Weights of a small image embedding model.
Model: 12.5M parameters, 24-pixel images, arch mlp, layers 10, norm rmsnorm, activation relu, width 384.
Training: 40000 steps, held-out accuracy 57%.
Data: trained on single toy objects rendered from many sides on busy backdrops, 203450 training examples, 50.3 epochs.
Rows from block 2, named by matrix and row number. Rows with one number belong to one neuron. Each number is 500 + 40 x the weight over its row's rms, rounded and kept within 0 to 999. All counts start at 0. Numbers have three digits each. After the name is the row's rms in percent of the matrix's.
# fc1: MLP up (model.blocks.2.mlp.fc1.weight, 1536x384), inputs 192-383
# fc2: MLP down (model.blocks.2.mlp.fc2.weight, 384x1536, transposed), outputs 192-383
fc1.888 096:563457514511515539471487465530472439525528498531529456479492498513492510560489428438519504467588478547488463524510499533502610540444516580434511467514427495419537488537490515476491543500506479515432454537522524440454535478498448493564505522469435501528561515578475462479496448443453534493548513495501451485495515400489538530448500522511589529436525534505443511543441542507505539475497513566532444506518429554488423506505503518507556563521546534435514531504423418540379470516550529450474491466470425468495489503457514553439452481469430510465500496475534547542513490471444423456
fc1.889 092:479566447477484489506521474503517528445476500537523510489401517622490505553522471459478492514489520558564575482498502473466524516472519531547513536571519469555518473426482478493509457467483520479504453528561515548542453533487541533535525533582521492483473497500503481585533499472464548474548543504515458582578498505482558505445534489500524457463475502474557471479507468540503446522512521539464466546474482538500465514506463465431549511560587517537498467493478569432502524518499509557477467444562534520535505547524415415551502482469504471546552505395473527495524608444491483534
fc1.890 097:570483497542433440544567515516473480508509434530526418435526511477455537517547499509409535488526459552456537454544492566456540526463490458539509430513442447574405504495495553545409503453507507507531487468488485521537472450455532460506496552445521506509517472530525489473470484466515520474514468481488504521544463477491417525494546504427527500523458533465449438522504485526504469497477436475438468420481525430462489470543457411474540446523549547541514530474565463586461539487557538547462521448555522487548509468519501497484453474544510546471504469540495486517510368464467513516
fc1.891 099:407532508560496465533489522520501548575539468536515530497518477527476547495517453482432517458515485537553492476500543521417474501481465518511480555472527491522407565424497536503522477446519559476503481465492511499480526511495491485520452535488528482518509507480496431511439514524471492599530466440518488417513595528478458493558528475452581555470480423476527482532534538444512544531472491484516481465527424451509549498453474515464438557490509448469454544462452517486439490418489557531445430512496529559512490515436532449550464483471505499456497444530606420505473486515555539506
fc1.892 099:501532560417582535524511478502501478456538521430509480527479523499429491472614496528497460467544505558468546511569528489466495515559481419516515522553557503502519511501539534577520473502436496489491455509480524510424473475452512524523466463542455510502488537514525454456506500487512512427452493495472526516477419498512427477490518493580588446542488552509525541508532577494496455505488515511472589552484521477459455489428448449448479485507504634436457479510469520537448525541428488491540512542458378503529474454537508513470477479585445481450459493502444481539515456568459510537
fc1.893 095:486555444510464543485554428524510485456476470573499531451554542446531471500507391548487541506575454521451528528492522505491493509502517550497459488516473531571508484491558491510524541494471515505492489408494542473487481515443521517557456552516539429518503500462455409469522449506485586489508563475545518488390608510465529537503512519559440570441511557484499498575479493504479538583522535531534561461515495551522503465474523468531461527547473469565581560460495539529492539462530519472477507536480514537511536411519467439489460532469535437502475514493507469485525518495504463516
fc1.894 105:552549556492503495531549432514549472539481530434488560516492456520491546483553500512436595440527517496562512501463495465459508469576538497531542524544451464491475549536468480517501477508506491569452467515504552511444502490473548621536544531535517518453486452525453436508452517517567462467487504511488474519455540518422413512480586494516508537506457542549487514510479487559480521468454478515477471484588482496532497521476553493425463489544505467485504513493491553444466514517550497538494561464435516579474471503533471501526443457508549456486449531454461520516466469470485533441
fc1.895 101:548435471531501534435469576486518512435478487465495537474419559494471504511549571502490560511476460601516517442522574451501545494504455491564451439491515490466487518539547540537628506521550488433530551520540596421433495458530523524538448452409568538459479472497504570509524462495584557505490546433481530547497493431537491543512469475515552535482512466522470439519549459476564489529519451497495513500509492521550504460541585450473566543484516522563432540471476505483467448449508444421562516482485496498474547542465458526563516504517516520494480496498466463545495519483447540432
fc1.896 106:500478532560498423510546525558543456531484551515466588433463457487444531499529564528512543521529502497470455430529543558515428453454546510472441522512443492500526558524560433537531511498495483534576474492462535503474483572434583427477484479505514465520528522468512552494438500492512502540481549520524410503486497497536520476499474482481529496464503532512470458532459573475496554540490530419526491551481523474476484549431535445474515516530449569504538470554429484534472455532525491522473456559528457514508469441602428478500439524425501517551529512497407537532555503506534523442
fc1.897 102:482529556495573485545517506447517517527532474518498509535521554607538527497512501457451496430485558514485484536484478466426546511460476453448455521544472486462526438520520484554512532527441538512604460497465512529480450527501552500462457511555456468448508555464491530446510517488584458432484458480531476540530540495448471497520509481512526542404512493571481503464522503541499521537464510491501460486540484532510492558508501556467597503481571532520548487504470532532494546514498478600455503537536479524516501546508508513563529564462466467451489500528539528522567508465505519589
fc1.898 096:590523511525470526547562457469528489527518530511515539479556451505567504580520488522486555527441552518519506510471474431446461541594457556480411551468543499499440501522452487495513514459434512519527545464551555559448517453522447528525501540435491510458516394502585521486609506505499533520466527378502490563486453537486488543480453459489512513510524468486452444470547461530486503553590480514503498464438486544479548426513524572457512517517474518539453400498460476403495468495488569493502513562508489463447506498517514517517554562475558519516458516434480521465487478462518464448
fc1.899 101:542502525517456483555521579507475473489525501498414414482498500509442518553596529478492535475540460583491538471540512486461516481526550520482525540542555408463488505509538532560518484538528494615564529546481492461505513548454502530462456556470508400514461541523490535506522468554537504487515470464495456544421526503483532515480491520528508476475513437492511555507479503493512439543514512431517481534541488480466473534572473541411447463481550532525504472461524483436491481539609553461548475422477431507559458505486519473474485500507487521511459489473478501450480509473527556419
fc1.900 100:508458550537499562563478553539553498508454465359500488406493502445477540590532456513486504565440509546478484518553501475530528494479449523528535523498579437400515522509522465486568487513530570481476517526469481523560456530539529498507504524492497511457427558571457469550521508491463490592509455615544481468519507487489495537491492434519513509523497528470486549445409501526598517479494461597542475477578492521526476486481492505416505461453473425445519424520506502505427515479564484553463494497484502455557507476545376528469468541511472468633522499530495581462554485476443567488
fc1.901 092:514509478485466515546463499521515548533560493520485512421513448513524444404487522460450545483474455590487519458497472521487548376526519567509502466595516431521495483458468498498512499496497503515509523558454470449565504519490472480538544573474460473480540526501459489477484490515436511542562414494554491468519548488536505530481581495546489576432499482501534489432478467552499449456544535482458488568487453477565565483465405435507496498557475513419447520509504439519458429497541535453488409498435421522484478514516522502462537522491521447570509476492472438525549440440539487517
fc1.902 090:600478540498584558516549460492502492575546483494424491490503431484474529525457555516528470524591463557474544550467476503539458538500457489504435523477552510437485545589536563484493439475501560501508496533428533445427487476478571498483460491450465396551456537470496512464543466505441549491589464475575492472481526521476570506565488496486520539511444420479511558471469581410521487539537420494552495435483513531509492496498573506485383457467491523484509510475485480480477426451514534489454554540488538485518450532589479511530497570518454510483473477474489571448476531521533543515
fc1.903 111:605451500511528556452491548551379497483513455436542514582528582528480418460502510427468530562541449536494464456501480444441565537539539493543482514474564539439494492503494487502501466490522498455484531484501495492511498525496496505504551471504488558489435597542490526474514572508468446519452472573518479558497511510552527499486444468502402435505411525533531498510439479432566496500487509481504507555534528512578503426540525464495464506440511536529488457482513464536473491535460481447471518464474497428559589543572437497490526490414488528524451491429487517491520486554490531471
fc1.904 092:495498556482492530433512461514469522534461424456631520508502577501554514564465532456509509479510546489548539585521493448556495449529462435431499542479566474487474528429506558489559528509551427568473544543526471502538549551534500478506491469468532503458492539449453495517452573494521525530548428456469519472533519485610489524515511436520492455505451539483483551439488409422487597566529477479496524484508505524547503567544561565487482489469510431536407424558490445476475550465545498457498509575514547510463525514447498491542494562511490515464560532460478487464499480574475488486
fc1.905 097:517477484447479461491554525555502450477537467490490437516578544503489519508565520519528432527577552534451514468516548522515450536458493435492531582520470468448551499456485521466510460527556498498493512583526546545466504557517540474552480471496520435536422470532493455442500474503534455519459500501515463505486482441507504491538525488517498531500545450532539488545574461518532493465416441505476501482530545551454513504560515524544548514521511435515442485434424517545433496540440384553458487447480464429489526499587485510537481467454512533523483535527512478500433488567539549576
fc1.906 096:500494594504462530509475543555477466485472490449544521435488515429505496538472500505530464482455533581465362509489538545481588522479526539473490447503434545458537465491542477453526487495577509483528514507485536580504500548498521453535469514528430468494468550479513572504630465491486509540483492473541520487529483520572463559528458561479536554544422488595456493480489509490461468460518554528511577531506462508478491573526427474495489490493494525434533588485456509447476443560527535477473524486497533490538515537561472471482539507482472487477502469481486506516500546551547483457
fc1.907 100:456558509453452541522443476544404473505470504471540467530557483477515502548507523528512528551490522484516507516551415558492476471504591503542535498502550484606412447504494521496467537462555461454573528503416456496496455483505530508434502482492509481528546482470513497539476500467530520461570503548499489415455506473569542489511501511497535495518512456562519474540490510486506561570459570480516463533515471517475475496473479543484584537567533553585587511490465552518486488474534446546526532499465549524419479449462502474454542510432490476406481511533458510523455462453561547478
fc1.908 102:493482525548444555514531547526527463446549514512490548483577465476425472478463539516463484507504460620483503463491564568486437532514464486533572470544470563568551464467554492537470516457509538455586428498555488502371477501466505512450508489511488471538504496396439527446487462473463536511482511535523512533491523463448518482497487475423559528485426465534527503439466525446515468506495535461501479508499467484541483483515505523506391560553487500486519546478432509486446464507472563571456531542473475549568505442547472508541477511447575494535476436560521473458469409451561482572
fc1.909 100:552604479475505487459503544550560488506545570494496481507512492529453465477558473461472479479498523466482565442546532523501521505469492499513516554498455517489530553490452502420524510493531628523484469497467508541466473563440553479551470540526418524505507528480414489500452462487482518509509553438555468490451487543492500463518558495551554508427452475497493478525517474540474526581530441494481538461478491425499511467536456452415478565407462484548538512452501478473452506519562478508524472467532567461571526498517519494459595510521466433473493505494481513465474539488482492537
fc1.910 086:437479477478432524416499431549469540495473496394516438433515469517448558541527487472490404494490491534520456577497498504504453476495485438509528522550598473489463459465473477520498534475470510514545511571448416459491503440503462545506552526507575503522511493538582466433511475487480507466484531489459540514484489498511506436549508584506527518528476521551527459512497477504486536495574495477481501420505479516490551528467480564484540458485471508524509538484566553530514443512452478531533510554453533490493471522497441500392473571453479516559561510508616502482497496432609559490
fc1.911 101:513535582450496501446494470510576503528511437514542544507508428519470490479535523508604479513509571432536479544507511505509587448528549495503412595490478526533506535503451518479497424459505519549530516483478479442507468566462476481478530523504524437480485520504482572483497464536540515508455553544486539497526518487484413559488422489462501475436470506457525477519475453522483504480510516445529577484441519519519444549540496509508477462512533545515547501413479508506478475563526543519528437504506561417494528472551460512476479539492548490474508502414505477524509558537573483553
fc1.912 094:527501478518501479552525433536459540560420508417476518479567555483584488496574461463521509520440524490530558505512461502396470482489532521525419512447524472550474426561531536574470406533499535456530538441540474418466550468518569467509601472488446561500530499474426486489486495556502555494531459482588486561473491515525520547524485481516459496560543524478487522488467548502468550504485473498536439489472517544509515530571503475513411512498540524538522551541524506546478471492516494502478496491505460485426546521505521493522473410525498516447431437539453537477498486489473452536
fc1.913 097:498514496533524581500551507434518533533477483508566451473544529518501575526543556524517553465479436568488447501534487411513461489518521475445476494536459489558562466468544567550519475518473501468467488471493509484599430415497510507475548537440605486499488456572561458453442518534545465462504462575508474500516518508497473505559507504448439467554520516539513456496500477491488518549465473466476550481458520459461483518564520478514429500550446553493494458484513489516485454526519524456500474467553501489446536550604449480444543498527557583473499494431496484494509551456527542446
fc1.914 103:501470496487487519435494537497474528530543507503476512432573501479498428435490497530486528511520448467457465472456491474533460457513510516465440465513423465499535443525463430532558512520487529516494568436485504443499462457509566530587537486510471471448501537503535433523527525492458520485493577474531476511541458501481539480449521477501508528491529462476561483511531526530498491457475474518502506538502541432543469472490498478519481473484537449528549543507434465440405476540498535446492493404503562462516502427515487505458514407484443554573430559508546532511459538526533498527
fc1.915 093:441467485488482449455587573510458500490522477591520524514484531499522518403516444436533499540564485467536532501495505471497525491499407468507479391472537507536528442497471446508410454549442532418524508478498503424508536483491486486480456450455539520545526450479461515535555468534609501536569508516546543484542498517504539494565486615571573508474511563459559459455543541514454499524596405549464575513521582532483557492487387553415449488506446475506504505509542423499545456458483522500493536494462463489491539525394527511511456562441505505522505497426570478512493453521523526478
fc1.916 088:418426491468509455512469445435499524485450477482495550589529423433505467500400508606484516551417572550543463498460495486538495574526496530533504525508433592536537469448494476537531443440467477445476534474444474488482550518489478513513495513534483573472529552382459554472485541491505482425522488518460458531471490589568537499529549509478471434529565455516513462469436505487419477518538459537463416436439548559491528505501471517581562550522539459507490541592558526415477486544473427505478474500526509532503477488525575544499510465487455484471472482549500482474518484521483534430
fc1.917 097:542533520486532588537594427534546489474509516569519504454441475429469488454522518489520580523501442499495550557521439490448458512527494453534442469506444434496569433467474468518455452459467506565448531432518506527533493498470491517474459476609432498490511474484459535502457551514560486466465449511489502523540507496522496433476528453483482503531561486426543477541510525524505461548539492483571460551546465483454447564442521399536578454492576548482502451476519522476475425458428528499435485470410454490482498455478461502453386448538517429465502497494481484550536561464529494533
fc1.918 095:506432557509591482453575501455480532495515542510531534484505503456507492547444559496464512480482462517481470503564467496569607459512558566429472486567449487517447576434457448476522439482451493507490477514470559469512435538424433501511520547556475494518536512484520504566417438490495521539480494566519506583538514530486554553474418517561516413517554463518520524503478466581497443519483499521541499553538452486455448485525459525506495496548554511475433511426511540515564544511510532485461474518533518495511500546529466475465583500604524574572463524546524530554490483554489557486
fc1.919 101:529448503524459509576548526524536463493581483530542497513529447534487510534514531582491537439473540493528509362516472507408503511470409520582534519529544506529458522500516531527562480527566457550547470518527561458440538482507454508490551464481483506542543443510512493513503511525467535492426565595460520418548519520518402511604515474427503446563471532460537438466470468547561475509530532468500451444559493424413442516474496481513439512532526558497505486534525527516458436450497426493547524491510541532439545456525502531492534487439578484476556500539412471471444465503497501476
fc1.920 098:451421492554473459487409484525471444485526425428471496507469527558523473595545491496493516436406481547417501504481480467470514530590516522472493552503474562464525469481497442448583550477481477520454497466493496569486485525509573431563470536555548535464585530442514431506457521464433470522505441505519465498552490549511489503521488461513501471571481496600513452477446495482456400488489515481507455482467437494463568536455481531434482509526558461490453498535443427431543527481526489512474513460495438565548524541467511477488459525490511504444536582442506491478475447464505443472
fc1.921 098:512509515467507496530517493455538517496558505537453610553515515521486526502517482488509452549473509437502543551482476489497512501498544498510496428518446482490500459545503503402499443473535467521578466498463515520452483439559421511545483458489475498395492582491471523414424476472549470494513492495521504489510507450406443467485489439505574455492538439488554481476509489503488581577468576490439486547534454492453505514467553532520478499481495503529554503437513477538505482491547479458511526504504528517539432506502461580520557558478460468530514581523476477450536537524508403463
fc1.922 106:500485489429477546594508501552534469423495454475556568505498424492477524526459540474445488474503580487504542471450503441532494505489505523450522467461417495464492465458496474466491524527490509495591475549507526428463438484556440502533561430442445501436516528587510456517494512510390537537466509482417505563526485514496509543476556452588514485546515465502441478467487496494518605597483568502568501519525459500504504446496526451509464485481496486481448487432568464503462500559562550500497509501465532505499574407595491545550553531492425469501468425542524478457579450525482442496
fc1.923 099:534489497452514566534479466521519588450541470500472448536504527558553513532465459478523616466478436551526506516450450434455544507449438523547482528459491503509427504440509501479538487524496448601424550474505569547509468446539475496526482564458529448489448514505461492452406499560562447524525436449485518497503440425490457526440527515537453472493493548520416439623466478537479497458506483492454595459491494499527546581536526486513492467512475523469488495515507476453537508589592451451568448521495464510544547508491521493471574453470523540527498497448475517534509537547566534443
fc2.888 083:493548522599527512467488516476507495512519491428549582476468450378566547389457459582513545510557476437512460531527464521481536418549510525519591545472519504537440481449461486540490491541508550542474483501470556503512458531496528545469528452515514505539606535547493518545513497492527470519471458551582554514522492478535535529478566538423427501466508509445510461466524444460481447498498487481500538490486545525474530535504470543455471412517504532486397543530550500533559560467494487605519498521507564545518494510494541450503503553456563555490547472582521537495535494538590561540
fc2.889 094:542580461477537620482479564576498538482437445496481409521520468494460464558511544549497501538451448493486475414531475464474502511491500520484475481560553499508500476473466490493486486507551481528491541479513500527439441504527443515423495454406460527511494479419518467474489505518509436512493561491537520523462524584423523510424470553527542488532552416422469477511461577589533508512506539445500538499437567567537539446449479509509454509412506560540488504555479474515481469528452503470528527488493465545467506493509485537531465539446534508473463516499521468457462458444550488489
fc2.890 107:491495521475490504450497467496487553569519518532474537495501527474456495555433539513504522498568497449505543461452491558518472451548488464433498484514456491404573426528464429534538496570558427524502518492508521524504437523495406567447537534506435518477495505484532458541491470483464568462461482495521517496517492560479537494531457589550505502480550491533573464488497591440491497480561490600510525506490522504418542553475415578502476470522430523545436502477512484509469469539496476477501562499527499515490479476459485515552500550511519445535541551449491515527504573501519539544
fc2.891 102:490474553548439528512443444489509485527523513505469491523387534457509463423493547516482440482540446460443504524484479462524538524517458499430513504499440515476541485580501462469452551449473531478543409511510532463489585493531502523498422455401529606463535469491439481447475459483486451466598555432595542500507477515433508553531472570477454551492462486567523432438453494439512458503459473476531445544475445572487480469511505516506509475439459463464494433517471564423506430530467509483517530467501488543465467508464446538524542551471507482490496510489470417489503458484443490569
fc2.892 091:530494477554541557465412485428533459491455454534462566554565546498558524479448462448538516474547505495512501554499500522588453519534475466501568431522530508506559483577497459547532511487483446575491526523442540470478448562541445492483474543444477490448543514504567513504473525487504494525527529524529534454486503495536565549542461518484603443438390476501411489468456444518499460509498504468524572466508546489510574410503537532502481490474463490462543492490484486557515472467548477449417474470527477501460485501524523506487462515474552523564489470554455469508487501531486570490
fc2.893 097:467503488463470490559434578472462531492527504505459518466540459444479506448507484459554610553504569467491567516529436574466398528576486513492467569502543457474544453534528471538457501513465499550485482517514461566485550487547484467507486500474593514492395521516592522513543545464584521548581461457519469459583460529469487493569457512514469492508456502555457521443478486535455490569540509546546488510553543512476543476544485536533576492537554507506464477460531444481496472457500472492506499446586533575547467537516436484565480506447464488498488400482523516520462518565449509453
fc2.894 131:468482453519485505525567587498472499490490509523466493502512465415425504468461496474482390569549516493471485590525517546539483490540460492560477520557426541441525454508466548515573469539527436440532554475576486542513580545457502454442452505484568505522480539458456515493573546459525522507484536492505495477528515518506492467460497592485499458496503527427521535418459516464491548503496495495476555508461530603461511519519463477516511526476464488465516465485491487521474489489496526568501527463524472479472486530463604485482474521487499522524533469446585505529474551546568490558
fc2.895 102:526456467515485486512544524483554454590486491518584512555448541511493491491422434491518492506555504438592473554456485470478453518467482503507565566413438493512439551483569518543522451505478526519481521477514487472476432540433542440499553498459449509501464531497463498464484505463463433483498594512546488491463467474505594483532460437509491480481508533499535503521459481446467532518496500513526566486549501480491457498474489523564515519510537516438513506438467469484492532455546494517530479483474462525505519519537465577488447539495490352542470489470466453537522510560485450455
fc2.896 088:518487450537498482488526442477516520467513528453461489518463490484542433463422460459495510479540489472509491540536525450478555541490482533527454523454524474556522551458516563487505592497533514513488488478457517487518576516452540499531548502547481490511600500488488496483431476503530447529462458557475465461492502528556577509599535476468475536444558492456467526581469503535532514520523552471460427501516541562474464535535478545572517506599514515553545460529524465534546430426433475531551515533544566500545483522511526545524519492482549570474459445533498504509561536541578449427
fc2.897 091:534535454543495483465457464510463487483480445536515522544481544419517533391458417639530465547515392449480484466547509480452440461510509470491483546497502489476484548467500469498561515550586547489427507436531518515435514482518509451517556499478456535527438497458511523470523401516490567499481525540511444473525496548487533497517467565437560598493458577503522486491498563443488490518567412513482465489460470460524524530451480464528493561553539516439545561472464501507497536439434507491503520516476472547492418567508479468497465424479492548580564495517510520535489522530544542561
fc2.898 089:542492551483531492467545558499451546497516485522512452515470480591461458480452422485513510519498519498529455500486487551540517507451479440416577524436482545472518552449559559504491471555482582467539508499457550438505441529489477418534470483472542494468557487497484441467430498485468504477495445506454521483554432477527446476524516456525434513561512472541501554488501568520548553402490526498483485532489480456473461527504513522471502478428442517459523499497525465539521546510499479400528407427524597458458505464488489457500507469528438496557595527531580437536536520538495521460
fc2.899 107:511479512495465496503492499559501500529543508490478510546490479503574477544459565582459507497417459462468463541466542482529476510526511530497470506488513528495548526543543480536467464423496419447502487446509562481486458502493500434477543457495518557533602490464509550510500471463554533516491533481528470495543469627510522505502473521510518538502529535545528493512460474488557533530487418567433568478482478450469448524542534553460486553508475520461474547512557498423549509489490538581547573494557437475516484505466536497541459436501473457489467538482483582510483501431448500481
fc2.900 100:496549475495495468512583493514511515458537589469442493547528416564517552479511445497483521431479502530487479515504558558591503513531512445568548486452517524560457551480566526542486481603475495439478496539529524497479467543459457496483547489487516457552513488516476472496454519462438475549456473471523435496521512450567529474523545488460479488502537426498532483528551476488423464530538489444452473589488502451575497530463512496487476489512474467486534512554534465470437539443529563463476534540588482460503519451499513488535498502516465494423494480426487436538566488517521461584
fc2.901 092:564555528445519464547492530512535491415500489526486529554484438448509520440511545486481506519471528487562533611531539455502488560507486469494521545456547525564511502511516442514493511491461453538450506449531489526519568513448520609544546497613449502513514492461470465520405460519521539474462563483440498498519479591513433507532524519491417540493493468502534465554518489501512477459509534502503453484492484609448483496503488482510518483493489551542506527502459557536498552492512450483501516492408481503532521512582548498458438491601498563443496498454530452423547529468484477517
fc2.902 075:539488480505411463478460500487557503454505464462512541429506541516485412541463460416450557535568482485506482438516565520537573512506531588511548566530512433506436467454492427447520542449543527501440480486607520510563498593516497551527530512489568549379513501481519431563530508517559463530482513548528499538486525468468458516472515530485484465501507498490504461478512410512522484509502533498491524503593536475484456537484505560402577528403531451531494503504472437532555520525433444465527495493504475587528501442484507441535497505480576522518514575497531445541566459525503365417
fc2.903 136:571559506480567518520517488445491509554513523537516527494485477530594484580565483531559479468526515509476488479509444503492433530489434461532530480497518508514531503466543574522501560511456520528570489596502479502560514530420515499438539431481441488482486433480582448464503421542490479467507463484503480427529501463541497537530496558454516525537638496508492488531464510488483485546554482544473532461492529519501510568557442502484462545482522453469492532519372529480519491446546435519533485460480470547524463416464518486566548528562521514480447513543541523536496517486500495542
fc2.904 088:520513552570482501569550412464456488476429502546520429540402428551463514539527466501512518518525482470519407420508538506490462472389532434463476508424500535540512517552434474432508482455445530533501479471508527576453505566488505560511473542527522521482512474489478531575469460459479486466469575477466451615510443463485506518449533591473525483490479488491501481521513523545504531477456476531506434526516423464521495413435535441469450530525537524521525517444483507549497530484497522491451478443487526496509466520452541463501518531476500533477464550519546480513450495539480499519
fc2.905 089:515501450523485497436474497451441538551484538518453522537495541567567476473469536449539441558462507561450440556504463489532520484487454459589548459604536484517519515551446535537518483470439481372483446459483499517487464485441586505436498505512431508533488471478486462515540525485525519487488549468458515523508515488473528481459536466501499482488473481521457543540459522524458481454547484519431426464539521520407555491479502509476592477501472518487534439453482543544594512582471553489520486537441548492541487410503560511442565470497432433498511519516586479512501573512525474483
fc2.906 100:527408500574421535530446517453453517545492495465460495515445429500472513376456471536514488543449529453553500499505507500536454413510505468554507498514513465521539538483493498526457515494537528482517491514495430483465402453507535503528483511509430554558561401530456562421446541454357465558550510458443561526488516532411492454561516524445492462499483503409445555508509484498465518505443564528428511510532492484505511514457500495513493469454545469532550419448522485537499499495530458500473504477448471479425525511441534482508579553500439473508517507520533528535467486452546455509
fc2.907 100:460455435448502468469527481535534489444498464491526512526362493493502518530478423492469531502474424631430472564469503499463499525471492476448529458546492513492540429491470503481458522485496456465508547569606504523484560530528478435551448502554469481475563472510498514479446554524539490448514522494566462452460501575511493467454477473582459510529437440478512466488535501473519533519521535508473514505534503519501522488479571407482483521517477487476538604524525557550437506549478472439536428509502498520505523547565640518555540451515497524536509513448491502516450535444542440554
fc2.908 097:543493559492477536532502454496452472497517518447480424498474463562451534529441430550540533511529528475471451487495564476471525460499493499547524559501450531502508475532476500508516538488549498519459452434495443573502537436496473493549532425467499491521461517522499574501472544494491454564532534513440555465565542491419453490596428582563532560552508581510485494508454527464523372483511451519510420529511486464524533452506458555492529488466508525540482536504493535497483513460477505506515527471503524530496512486541446442483562527467459496485514485520459548502440479419486453511
fc2.909 110:560526506525511466519540461588493541450510529552591478496523460542451522484463471525418505464542482500526513502481490455420504438514527483409488489381541507473598476494559492460467546525560438519487457483488533502519552455525536500474524520524500431505522459450456519496500487485511434582504510501448554510526454428512599428508489530478448534545479514528547520569465548469559546529471523553539522477518501562524514533501441508522559444547582496535490440532516523503515478528593504463532525525495564526468556559547620561481396461450468525482490528532495515426499492509458496416
fc2.910 067:541546518467543459553495549446488430494521502504513492551481525564515461469486555519475541498485503443533503380537538515546495543480450525530470458428408537485546527536505524413504457504503500502474504415494508508510483542446490481430447492527477470501501462466459506540531478484574563476484502494492455489498513479501494545429505457524490399454516469443524473494502539497514487510451462568573509539503503464511483492529503432489448599507488490499489528540477444447505513413495499460476481430549442497472535483472563455535536467605527550471468486486412594466508478530393465474
fc2.911 085:402424505517538517537573586476423556588505466491541489570443502507508574461478519557474477554464481483452533523485483467445462501424479518565481436522548504570517517550536490499494437480388470508462475558502475544525551466572546508487561481449570512534491528502530495493487516493535472466493464525475478492501474521489518473456550547452496512502552460464404533470482465439491474539558536541428463444485481476434448512589515490496532470584514501433478464566491537469478431500471516492518517458515489535440500522526460565399528580456494489503581500468487606513437490464469544534
fc2.912 106:445498538532448531524538515498565453469561496488522513509429502577506542529526478496481506469489442471472527583536494492523524534465428529443506450481442563490449618495459463481457553537563452450473495454508485448525407459547469511448423477485525476486544503491489537474500496477509539491494506475458517578545538463475535481449487504501556519504449496464498532544466493501500540522495557558514524556524488496536537510478555477486484508434497531491567571514462546566500554563502506459522557434512481538542509615526421372581486552448517526523539482546432498461579536477544489518
fc2.913 105:450475480545530403521473493581491454418521467502509481432459525524456504504483520481438502469462461512514565540459507493460521549468564534479563507507554547457526569513433532566488524540445527499434508448515500598533545503445529474534434517518494514501492507494489472479486495471470447485465491469481515533489526543508522497512529478467506568470514417447470512502496533457446537407502474540511541466492453538434516551402504487466555493529574503551469533474533543439451522489458454500482509509495543510527432493462511529459500481441441394486524499525486537592548446452544525525
fc2.914 122:525524503535494467538519501537528555459501420467525506514532434530479488523521590481484492444468498455506544546553547462479511560481495474534490525494500468572504473486490476412453440535470468508487494494542572523495475543494516470470487544509443509518511541462537515493463521522535532517459444587516579456535425482469510456456552515437464543518537464492460495475472509550481514537490485473512517461508430470555526474437412471596493451517556559486462514495508436471575536405569489520431535504555515475500550510515564481488495514460463549434505502498498529442436493517418595452
fc2.915 096:511497517532524514536493532399541537559557500456527391534514494536459479479501492526455522500499455560530518515523547534496528455543553484510444487534482400510448469555543518498437481528565420562505467502471530562438515518568525452481536522441435509527493497537486441468429539391477517559470468515513467484467573474622460516497549436467537509540467471553454514481527486520476477461432570447575493576566489473512460521527529466513570525536518488468510512580461455527502522535505474445543495541565507576444431503540501537530534463470504455489414527503427493560494505491489542561
fc2.916 105:571510471487482526512496556520450468502502507577503460488458510493471486443543471516490518498465492427483435558468479505485559530488475481515470479476469474453484533509496495567549547554531541549539420527544501471477476490504488541454496495484559501528460474570455477498514520431571499555555477513583533507520523455499457509518491528510545536518497462545482442571607477494516517419459502515454510571514455507475515531509498431408512481482458512511555562398545475578526427551553458536456515443406467495478536489429498532492512535603508503537563517509529523529475516491508507489
fc2.917 099:462520485574438573440469519445517490560539467502539452454466481470472481491476401428546549526537516490475496454461559515509391412421481546498500558531539608515449515511506490548436492471486599459498427450413482554448464468502424455562507486413491440558473564561581484466490500428419550455529598536575504525511514536514535423558478556505537456513461496528520488553517567524417507514487506517552564497450512472489558469486509511497465533480468523541553503522432445498491464413471501528482511461531463473494516494470540495479494546412512531440516533521484473454497483511504443459
fc2.918 084:470543495469548524551447499491500501523450466527458477567517496440521531493483525485512480544502549519541534596544468443509554475458440484453437580502579560468479467508535526486523453534440607530536533518490470422512555527515473519517486465481503475469510493486444434480474508473466496503557485467410510485420419477488490559453541474488596456459535502554526542541458431490479557500490504550475478479501547482470504523449481485524521517468445595504518492564503505490408490473492488513545455506459451508459504519407432369510440469468507486520540510499549546401543539521595508478
fc2.919 097:495527478498459543553458416511490518539604446561454553509517528409509435481517486511558436580427464533449511519425474393509562488475478489515520445524490521507535463563559524473472528546470575543543416477473495473473490474501574556518542523514509529538454471451434549505504422548507450500563504430463482512531522538470518491518482539501475560427447456526464484540487520475452514525500529534523548507463471498522474510565449530463475513499427505490475521493459467514502513498510501456495562545467573458514473547448438497528448465559518491542578584495461435485489497514490565556
fc2.920 079:485493433493455513488538563479549559502488495542478484476452528479566568471428499571528538504503461482549475545519539451467473532536477565543568544550509511548478425517488510517518553504501560531590532458494544473526457470477468539472501479501514455536515511507554551507557401487543511437500507504535518544410583503469496504451405485499479512460489555442508539503470466503454539528496500495467519544633536502513453477457461510505543502501505537508523489535571508488457580443501437484524522505504510436479494429504462494544450504511488464551445470452541506542495520480479486467
fc2.921 111:423552562529516526511488526396489507525517515445468516491568463537490446509400471540534495477612533527558479459493518463503500422463483599489391523537505484468465505559478538513526486568580489529458505490461424487468482498447554462481600531470532496562512541518508507469519531483557548511520468568550544457471506491477491529538413491498478526497500584506499611529574507528584452549506470442481522475441538541509525449448520474479461495542418560448448474517484501512480538480528504537540430530485528517443509527583507474508500516427522507461502463462511439550436502455495533466
fc2.922 093:560473441461463493488470488436459491564460477480460509509548457502438466530572423506522472450499457498497507537469498476533495461542495504483505517604493443446419520460505507484519524570539437513452493523565514483494413468463475459519609499518430420486432532473448529520511494495534531551475457612487530501499481505494526519637471499564425481513467541505453499480513522517574508500477493501561489475529486469513484479512483525507473555524432458538558487562520491545459445499542586439569507548425504525506547469571486484480538558448492500504548539475461517497530585464504459544
fc2.923 102:434449383492539497488539518507485449517532523485508478564422618491447460463578451460464531509517531489501488440480518527515503512467486437422505483516496514493538485489477464536547523525552502602581427550470488513483515506494502548613551515459510411548501518461498466504545506498467545549587481510562496546531544466491440534461449564482550448530491429536503499489480385544535477477469486506503477536565523490571491442484484450529409508450515466523430516431475528492491495507486500498505558514493537544519515544561463485602527549471489475535449490611487528508509540456476470510